config = dict(
    train_examples=50862,
    loss='mse',
    encoder_norm_position='pre',
    encoder_drop_path=0.15,
    encoder_layers=12,
    encoder_width=192,
    decoder_layers=4,
    init='torch_default',
    steps=6100,
    epochs=7.7,
    warmup_steps=300,
)
Rows from block 6 of the encoder, named by matrix and row number. Each number is 128 + 32 x the weight over its row's rms, rounded and kept within 0 to 255. All counts start at 0. After the name is the row's rms in percent of the matrix's.
# fc2: MLP down (encoder.blocks.6.mlp.fc2.weight, 192x1152), inputs 498-580
fc2.64 049 [131 152 136 105 102 133 127  72 190 153 128 152 148 142 100 154 114 181 100 156 125  92 145 102 109 107 113 134 104 133  32 156 139  91  90 176 145 119 178 171 162 100 137 100 143 142 115 126 106 134 108  89 109 149 116 139 151  65 141 138  89  80 127 135 116 162 112 128 124 154  85  72 112 158 148 138 135 120 160 134 201 142 106]
fc2.65 085 [113 100  29 152 113 119 144 145 142 104  84 113 114 117 128 119 219 138  57 111  22  99 167  52 147 125  83 110 110  80  76 109 146 116 132 118  24 103  77 126 129 130 134 149 116 126 120 144 100 126  91 139 106 134 145  84 155  60 168  77  68 150  86 137 160 166 171  83 120  37 105 110 139 163  57 153 124 137 162 153 137 138 151]
fc2.66 075 [130  85 141 137 112 119 130  65 106 106  77 121 155 155 155 115 182 182  91 140  48 123 185  63 135 121  83 122  75  97  40  88 134 140 147 106 144  74  55 138 153 127 111 123 105  92 101 103  52 143  98 135 136 130 105  99 124   4 142  82  75 179 108  91  94 150 170 135 158 119  72 165 121 138 149 161 124 114 113 136 187 136 138]
fc2.67 076 [137 177 179 117 131  98  95 167 138 146 193 111 182  97 150 152 130 191 183  89 221 121 145 196 117 129  93 125  90  64 158 110  97 146  75  75 186 140 165 118 105 143 141 175  71 104 149 143 164 135 118 155 106 183  95 115 118 169 136 130 167 143 127 117 117 152 128 107 160 176 139 109 114 118 161 123 101 128 144 124 132 131 126]
fc2.68 054 [132 185 157 163  96 148 107 167 115 120 162  95 168 133 188  94 153 122 241  80 131 151 146 180 121 183 148 105 134  92 212 154 123 158 141 158  92  90  92 128 138 161 160 115  77 112 112 139 134 122 147 167 137 139 127 146 102 132 108 122 180 161  80  83  66 148 126 126 197 173 171 173 170 130  99 100 154 142 145 194 126 126 145]
fc2.69 075 [145 169 225  80  98 105  94 163 217 148 204  80 150 131 116 110 150 169 255 121 208 167 121 176 126 155 138 151  87  95 178 126 108 142 125 123 196 100 170 148  90 189 182 140 138 121 112 107 165 129 150 131  91 140  99 145 157 139 118 139 150 137 121 112 114 146 118 152 157 200 165 150  97 138 191 204 115 141 115 125 196 117 108]
fc2.70 050 [ 72  89 106  78 125 124  84 111 133 169 133  76 119 126 115 119 118 175 181  55 122 112 112  85  80 138 101 135  48 114 117  92  95  97  91 114 118 139 139 113  98 136 123  83 142  50 114 103  96 111 114 191 126 177 144  80 139  73 161 101 127 154  97 116 145 115 152  43 128 108 180  97 125 101 100 162  85 143 126 109 182 105 154]
fc2.71 057 [ 73 122 208 161 152 136  96 152 122 164 139 156 123 106 118 119 129 141 214 129 238 147 125 171  92 114 137 112  91  96 170 114 133 133 182 105 203 138 117 127 133 124 128 102  67 136 180 116 180 156 162 130 121 143 115 131  65 141  94 114 197 141 114 114 101  75 106 150 129 139 134 151 119 147 170 162 157 159 105 121 136 130 136]
fc2.72 086 [122 164 245 136  90  94 149 186 115 142 150 123 151 111 144 128 185 104 180 110 213 163 174 166 163 148 163 126 131 114 156 136  85 191 136 140 188 127  89 116  79 187  92 183 116  87 140 136 193 125  89 139 148 133 148 114 155 176 149 157 191 176  68 132 139 164 128 107 116 197 117 115 111 163 190  88 151 160 141 160 118 152 107]
fc2.73 070 [107 174 215  93 109 116 111 158 133 123 191 126 129 135 128 104  93 187 251  90 163 139 136 241  92 176 134 144  98 142 201 153 111 187 157 164 160  88 119 159 124 147 144 139 111 130 102 114 195 160 143 132  80 127 122 141 145 204 100 110 180 143 114 123  86 100 103 101 144 230 106 139 120 110 148 134 143 110  91 139 183 111 154]
fc2.74 073 [146  73  36 110 120 155  80  97  95 156  80 165 124 140 100 149  72 101  54 159  52 135  96  77  94  93 157 145 131 172 102 148 152  84 121 186  74 132 109 132 154 109 149 106 142 173 107 109  55 144  92 121 139 111 130 123 132 104  80 166  96  77 124 133 126  79  98 114  85  58 129  92 115 126  88 128 168 101  52 122 116 126 130]
fc2.75 076 [128  85 130  73 139 149 104 100 168  91  99 185 120 108 100 123  84 129  18 201 110 164  99 110 117 115  91 159  92 172  87 116 142  97 123 136 122  92 136 116 123 111 176  76 135 169  84  82  71 165 186 147 133 113 144 167 141  77 120 150  63 117 120  86 116  79 104 174 137  81 132 178 143  94 138 195  94  77 106 146 172 136 108]
fc2.76 050 [ 72 148 146  58  63 107 154 155  96 103 110  78 156  28  71 183  60 132 131 117 149 150  69 141  95 102 163 153 157 162 168 128 107 107 146  91  83 115  87 184 135 143 112 132  98 103 120 151 186 143 114 127 104 123 149 138 108 159 129 110 120 131 136 140 113 105 103 119  92 156 128  90 104 134 139  80 199 105  90 164 110 162 117]
fc2.77 056 [101 180 162 125 152 119  81 174 180  97 155 130 136 188 150 122 183 178 175 140 174  70 156 191  95 149  97  98  99 170 185 141 151 143 109 108  91  94 212 108 131 154  99 168 120 173 168 111 179 115 104 115 108 123  92  11 158 172  96 125 132 151  87 149 109 102 133 120 136 215  86  91 194 103 131 124  73 128 184 120 161 102 166]
fc2.78 058 [110 163 255 168 142 124 127 178 124 112 195 100 117 146 122 140 140 132 250 130 244  90 122 146 100 100 130 158 162 122 195 171 110 181 132  99 214 115 145 133 121 172  49 185 112 132 125 179 205 157 124 105 155 111  74 115  67 182  66 110 209 141 170 128 140 121 120 170 157 222 125 140 108 145 219  92 148 118 141 140 121 146 190]
fc2.79 071 [154  90  42  97 136 157  98  51 146 125  75 118 100 155 103 150  68 123  43  97  50 115  93  33 111 107 133 143 109 148  16 131 162  85  90 165  87 114  95 154 159  87 151  60 158 162  97 113  42 131  88  81 108 116 117 143 127  22 107 129  59  57 134 141 159  95 127 112 112  51 105  80 157 143  89 114 127  67  94 122 157 147 147]
fc2.80 076 [167 125 109  85 123  99 161 122 145 120 146 126 153 155 104 106  75 127 111 200 131 110  87 125  87 158 156 175 200 227 143 129  99 102 107 140 155 115 164 169 140 113 131 138 137 228 133 127 158 127 141 110 161 104 143 152 128 109 126 141 119 114 224 145 123  79 103 170 114  73  64 174 179 120 157 128 159 123 112 108 133 125 120]